Weights of a small rotation predictor.
Model: arch squeezenet, norm batchnorm.
Training: soap at rate 0.0013, batches of 128.
Data: trained on made-up waving flags, 97500 training examples, 22.6 epochs.
Rows from block 13, named by matrix and row number. Rows with one number belong to one channel. Each number is 128 + 32 x the weight over its row's rms, rounded and kept within 0 to 255. All counts start at 0. Numbers have three digits each. After the name is the row's rms in percent of the matrix's.
# sq0: squeeze pointwise conv (model.blocks.13.sq.0.weight, 96x384x1x1), inputs 0-191
# e10: expand pointwise conv (model.blocks.13.e1.0.weight, 192x96x1x1, transposed), outputs 0-191
# e30: expand 3x3 conv (model.blocks.13.e3.0.weight, 192x96x3x3, transposed), outputs 0-21, a 3x3 kernel for each
sq0.50 104:130133121132104110123096141138119085138125115128110169110141161092147165177138101110101147110131112133111144157116138140142134107144131144122103109134140102098122086114125088148087095086136117122121086152114079141174177128144151123087126125116163146128130185136121118119123115125116137144106107117143105104130156121112105137093130142138178127111110110104115139105162160136135118074161142136074131113125115136158136137119131150073128094114164093128150136094108157123152119128118104129104129113144116160145104165068154132109110123139148131124121111152127132125122140156154193149
e10.50 119:156060101094101159067080122132166095158128110119133154114111114103174098147137173176089151154111117067159121097149090075102098133061104115145171123133092147136108131151163138090112172155135111122127086109095163084130149119136092149116110134102126206102131130139138131146185100052106095101193108104093141156111086091130073123126094125110092110095133133138133104085108123079147107108101185098104131095101113115079132117033142109119131127143118119092149081134116117103001138152111082151089091095162111117118145187167134176166143168108115140087096096170085153131106195105208153148
e30.50 103:122138073157136127104148135070120122149078129050128102157123096139152140122132117088104126104147093110124156195159132088167173110135155161123106078136136111079120146126093153195083075128170106122116193126117165111150129116121048122163098129096169062131122131074080131064096124070115183091136157099133116076100114120168155101109101128119170133124130101147137125123109146168123114148100135099140115161124142125129143127076146122172063176139138128120146113147143115130129140100128119125128106140143107217124136061118120153093090174170224133109099123152149186146171097141190136193112121193098029134
sq0.51 103:137174087154114113121108149125160107101113107127122110144101114090112106132086123150085144041123088114111134146130130108135127122116137125139117123179134124102118090092114092113158145146093122106109134151147135125117079162093139086124161138123134127098168080100085105103107117086126167145150135106097133128138120179134167129118158127128102136136126122173134155123151145129148076149101149083131117153108136132152111119196120118134112124130169115153099104155098149119143081155133103093144140107151052150146115135123144125116140121127141133167119094100087172067085119152082100166
e10.51 111:093133126163117134232104160134122164045124252168083136119109112094106116123125153138093145164118091125103127215126148136112147141155161108176152150096105147142121130085116132129148141135126152118169151109181182149139143151124102144108135129108117100134067138058141121062086128158094132255145113062135115084145123186115123135124133128127099199170116104069142146123181121159118141169126106107115120159172126125164079096137146097088118103101155189140116145103158138111160162147103202130181154122111131170176141137081127105123139091091114172133128146167123132139153143155128129131
e30.51 104:145120116117104101140129138100076160156150183169162083142106052095103095108114140152176149129095114118060116139111053111051167135179105120110139141174135143075140135109131127123124128151124144084154142085152139054081111103171146118143197170117133155104122132158130092117094136158134149089167102096163108193159121159128125124091125215158124126112145144121110159195161117157119186112111112147094157124182117128091075121110113131142139172141133120120101122094091109113111119110118116117114098132155133099166138113110142097103189097114117123156136142100143117170165088160099108132115090102120179183
sq0.52 098:079107134103135124142114091121090127135139130091112116123095106095169063098198141112154089126076115059152128122092142164072141088110164112123112175082096155106138085105115130150118110101156153190112110145100140153123106111109206175100103098106112119104103121152167125107142133128102100130075163152111094187117063102176110114182126153078129137101103136164161166119169093123166130155076078103133132111079122146149086136058140127113155122096126130147153147065054119132155100137131132104105142140151140169158078112110151088126147151131122100132140185119102139122075084154121196106
e10.52 098:135157148135063088122120111148151180138120073164090195139172110111107170126147102126113096091124115101167186113036158140147069061142168111107103196104114151158120154184120130112165139100174093158118142156116161099158148139083089180162134177113146122102076171131172124091171127104083182127093138154074140130169099138045156181107128094142124188134139143102154158113129107114108056162099165123155096091090126122099068124133183117115067121103157143158166139088144103172114136140136127181147132182136166176112107112099135109078124103149099142172141124152156133163128152183076173125
e30.52 095:125163137130134183089179126152129099103141126096104163098115068183146087167120067126120138108109146166122049083164125115102101212124129109126097152086088167081134114159112153126117121130082107107170130091128104166169181133078075119161089170127164090128132104138073156128164114114142141123104115092138131147101117170091148091134150154165151120096129110136102128135093143136198168073150127151088129177168093116116137138172130162097161156108164125155093120134133099079180116112126125151126136141200146129102151155069114098141097162090099099110102146145099153126147202186093141096150137135109163068
sq0.53 090:161169096103139134102125158174145123108099091091110119110071113129160132162133104118149068107100107158136103128138140139147057101160120106158114133133148123094157090149080134166134176167146125174112110137155204195149096136105101100068127154160088156062139158106131124092138159097159164182145107129120130105112133112150157102110132088063109141104119170123115164162170085112129072177101121183118162107115162122179116136109122116128144190152128147127115117123078099135146097144135161083051109063199139165159132111119136141093144106093111168113099125137099104123102132128150080103
e10.53 087:151168195131045171183133093120133175127124135074080125079109115121102113170159145149132080129141091106151135177167094152180145147177120132122133152127143094114136157145128081119141141142160089107126182121136148180134087123172126186130064095093117148198124086098102121113041134082014177071173180085131110058166146158114119099142178145158123131113154134186103126114160138128104146085116121112147142139107131105087129113139168071105144175114140077130139168156162105131113131149116088129128093111116131134117153147110153177139138124121188157201153144161155076173067146154110146150
e30.53 096:176135123125119122137157066156170094114142145159082131157057133103135129105144103163201147139113105189163197149124169134170137127106182173083122177121112094151102085135094128150116087116092097114135120118134064164202120171107081097137110130122092121123095098116072162091153109134143131117147122119088149125138141137140104119085100101139131088115152136114088138121122076123110137130125128122133113130108162192058111152200121086122107093084110159118060085122100098119138137144169109127151095120142153106133092161096158103179061128041114145164112033066141082092161147132136101094168115170214214173
sq0.54 102:142120148129067131155099121123106107152123145115124154099090083129138096145095138061132084116101123144151110184178153124131138142180119115181164099076156144130111133070099067147125109133105158160129085172152191104150153208125114090167114129103157132179124111122120121120106126158117122161136101102101118232108156128143145147100150135136145094108092150153073132106157103125088132150154179115135126102074129111109170108155109139118131117155103132143113116107130141100163162128127139096134151133184114139129114179135114146117116078106110085133084152148114085086066180132137093122
e10.54 100:118141129135144092114079186143123080153148100117061190130124091109177116102096136127059170094155116105147174132075134166069141110120091088199131118101156083112159076081053050124153114070150151103091127097123146114147144151161152115135137108117105115183134118113096157114137054109129147081137142133174074117115158142095115153113146104163157136167085192134110097110098085122151151086069110107121108135188108122164136111197134118105139153172209146104118161105160152138105106113166091069104118063186088109117186083099178122177131110119126129116130100115188132145151145157132092137
e30.54 096:115173098189086186141137135125168109107135108091123128141153179134094147141135196093160166054106111151135131130159139119126129113121124132110186147117109097109135134159104106144147089062131124167123129129116137099142105185098150123126173178133128151117117193139092164133181109151103174152178152097145149073145094154125148167184093134096141136149108103125120152143106124177098107116101133218108178128107059068091095120150150093109190094120194096173058126088118115117118127116058103103161156162160119156153115212093119163123079129169158169095137097190104152095108176143170121067052090147118143125
sq0.55 099:142155136131129122139144120137129128128132163130105161120125139127115115138080068100128123140097140130178104095148123131176143123157140140117100178120113126099157164085077141172119157090121105121138149105145109142155175096092095116123127095142127120111147078147105154100122131149141049105132136119070122175168126125123130107108077103194123140137091118133150126090118092145131131112145109122108149141130142112117127121172128075128129176133135082138114166085111100147115141114172112141166119109104116096150152115118113113166125116150146140075153138148086116143156186082109124134
e10.55 097:147137168057142116116071162151113136151159114125098103083156100137172142183138118134095198093104134059109164184117173114060159163069117136136093115149211158170178096092234080131080130136149113175164163134111154105067146190170127086134148146154098124139113098129132127088160116117101157148164155158095134117107122106112123120153144071151136026193076128111124136107163087067058137074105121153132103131098122104135123145184110157165134108120105167123159131177097098105109129128110099111101136124186120115132122098107098086157118110144128107093171141135127192126142150122107124096
e30.55 095:077154120129126081129131121077107179133133078168163066184073114124123083219087135133149113146131144159145134119109157125134149148091159124145150132063156196163055155156122131141081146156164144095138103122145144140125112049184122130160147123122080161090173199112094137134143117129094185096160167066112129143167163106120111101162132102103133126123121113094144160151107097137137118146164126119127149196094126092110106107152098120143191069141177137163188110126165083160127132143148160120116133113198135141125113150111146053158116189109133161122103183188120108116120148103121142164113105125148119108
sq0.56 091:112053073124142129104152075135149113117115084126121144147124150113108142100082127110099139143131131130188161106144094151097150148159177115113145144124133136115168169169144179116161081104117116164170095147165117130156179130091133112178112077173087102164121110144120116133097117113098075123108104105159097102143125137117144108134124123162153170158027118141119179162135112161113116213088127143137115113113144103151100123159135184102160130145093117211146141089088163155100141134126120126099159125159122151086100134079110104110133101125125118097088193124151103107198135102145126105
e10.56 094:099126056093146086103106137168140089146101161134115157136085113135148130138104092116120110171121088152139183071079116145098174114064152108161212134129163110131129144043093165106208106083158137086154190149116133130159169103079173166132140149172107182086109146070111123089136122150108119089108186191086114141169161109133152145109119159092157096092123156140101055170148145138100126097159147104115140127133139137204107112130122137091140115157140099160122109067123162110127139124114102121081159133139156115159137132101075127227078161149116137131112147090147134143070096146142218132
e30.56 099:138115175160120112192111108035124155116129116164143090150083147167092128155128125103118157133152160097149098118135104085078128147140091109140155121136112099084129121120095110140157128101173136147147154121114069135132151147097166133136172117108044113109128114089120169120110093160129121115121146130176142115105098162118106154144111176156105138144135135158177094137073093148152080156169138147149081127073092102061105122129135124240099155115101133156137169116122140168132122142124094094123175129091116186099090099154181122206121153159178093141104165173078088126153063106141171118132108106162121092
sq0.57 102:136105107072117146128092123122125133175078145086141101082157077109115146139127115140156121115121098159108148134157122190115140162096135122114114119117128083143130108100106131128166149096125112113119164175125087104091172131087140098073135154081139092131118139128092116150153145138114115151130157127141107087141166094128151132130118098123155136148168120144151140161127159129099152131152109077140143062128179151132131156162075197140135106127100155122129107140119201087137171078153099132134145134125070098130137122166142130134092107128176110172099122106180139093132075152120125116
e10.57 105:108154182130102115089121017108102068113168119120125136116165151140129166154139144094078088079105181121103142085140194172117064122099162109164060136136104090103110119132142071130092165173124156076147120114131071151173152084109126083129114133091096078125114134150106057111115101134170127150110134141148104149110121134124126075084090190095112185111076106083124157093131149120056080108118133133134138115164181134166078126076183134130140055129139130121094068145151131106126170142141131094128110072182170153120089147084128091087099108089126178152158153106112130102136062136152097117
e30.57 098:113130144040166105175136092109121097129143100121109094161181109191096152148139114116163130127134151037119074121134120129152134103146143038101144113164102079158129169088163116103090255100196120086145125129151120070084135106088177105159088153149179159087126095110110174128136152094116105109116148108117134105121183134142076113090161089128173132109105144174103188114067114097110120126168140176120099022131136133070172096160082078161196164108113142140131138193108036156119120174104179101116139132120171128130120120156097120209152082094074133116135126121140119129138089108118084114160149153105081110
sq0.58 093:152068139086123129164160147189073131116110131075100156195120138133141134113080136131132150137109139195085071143128075160083120155106141129110123115142115154122167121107109154093092166132106127101124147094143119164065059092112103147156116189121141130112114106121095142103201156136147102132166142176106153153125137144141097119176115083091064134117164115113165122176152094085122125116138139134194109132129186130124082089138134114151124175146081124142091130127180115119083172112155100096111145140102092141128087106102129103165157157114186118173096121150064139147145109112086016082
e10.58 106:149131131173096126065181093129104075147124081130098163171110084166135136122109071168131101163130094130110136134090129162129141104128104129092108121179185036101100160151078099119115142174088132098117162133120110134182187175158146130099118080139143110124117139096129121115055141146140181108057105128117150136051113107162121096102114197113152202138090156148115134159126101125093175144133081113154029117144114156122136159107104137168119133143159086163016159103115132138093137117129154134108170116099163096132133112121166130116133059112117136107076101149165030143154101147152114112
e30.58 091:150152135135160206124136103133141142147074129225163162168092133141092153120151100142174214113153155107131098090197145111100129113131122144104175144158187133173116057165145168116136133147066098149155111104090130141110179160026132108105163095168128161142188094086059176129116151129097111125129165121103114141113130114097137079149171124108150126121129130096186117180124131139170153085124100211096148115097134156093129129119092095078114133126124119115093187189100152085119098096146140113143210153128133103116095147187161162094140137097074136138115123108132159146132146122089124068121120120174160164
sq0.59 095:176150133126134183150116136120110095139138123127141130153137101139127128160136134131048142119078110135124093081126131170131121146107149147171106147093136113089092122102123140121081176119125113172115137123158126138113092157106111161144150136147147092151112139116155126116091103157148124219111149104121126136116135110091173192070123126141145083059124109191138121085172083126119168129178128130075121134123144063142104090178148102158141103113134146095097096104118116091150136159142170105105152110162101169132134151123107117171158108081107112157115113160102153116152138104137176101
e10.59 096:129155132158076080100137128062114104118152148093139179134139137184207131076119119136100137118142116076133140132080065123078110100118125112127108098127119128040120071130142135097124155205129122106127084077121108112078107098120156156064117072089118133177166085117092095085119142131173126140218104137104140169106166095125122111139154121143137151143099063137105125059186048060113148097039186105149101095142155079140095083121111121121115160107155112099195197117108152123087105170094142113130109131121105136104157118147139139143120150121150103158142097117087126122192129145099158134
e30.59 095:081117110089131213110132107134090036191121117115104113107179136140090146086158144120115130111086132104130172100156207100143097128096106110165126143084047100116106070129139131106145124189144149172156092115152110124151134113087121143092102126079106108146111082183190116174067125100175117105089136110158131209102110141101090119081127158179141088118146103109158184144084126140108148093091112147117110140102164154138135125130095127158134135112200089134146081127141093181121095111179120133137101158159117159130181121058209137152099135143090107153138111122178076110153096143115137148164118152122081199
sq0.60 099:119113069117064140118119130126125106146151071136140115150150121107130134094157110111144128113151092151098136123147110150129101120135146104102157088216112156159121102142096133108153141057123143127080117157132124107124063124108129125132133111139132096150125162121186116126172127081096092113137146137086133136093120162109122148157141107113135153124137153068129124071136146101083094131155110139099068152156099148110100117111144094145164097072116124158097148118143165132088124117125156166126132134132155093132132106103162143163140125144124146120093094171100143131121163132159106110
e10.60 111:136113099154108153132140139130102123110085157131154158119139113091066104145148088161043074113171175087132135173154139102140086124146140149098145110187156136086156038121150122108110143151097131064174128096083078141148091134146132141117086136123077116140136145128103091171120118058086159083150138098129130144142146092127161103123122147176098145142159090091126138163037117125086116110145170116153131108143125080108161176115191151189081096084048103109186143112167108131167123109096126114098126119106112107169139184103112161101173092105087084081051050112142148106086147113119147070
e30.60 102:138120081157142123103149123164161080114127099175070093134088104132163119122151115157126139191144168136091133168160123088144049081161194134116110146124111092155143112108114129128123111123127153130127145103140116135115104102146075110160144118152116083121103115120147139131066145125150147121116124082155064063090133130097145125074133098119128119156121129181120099090135114142084083123082129150155197178149183112089153169052084118160082128113135092127111184130172158114121093109141089124147135106160152128143097085100084163181155169093114118133110083147131126104180091152181112136104160140126089066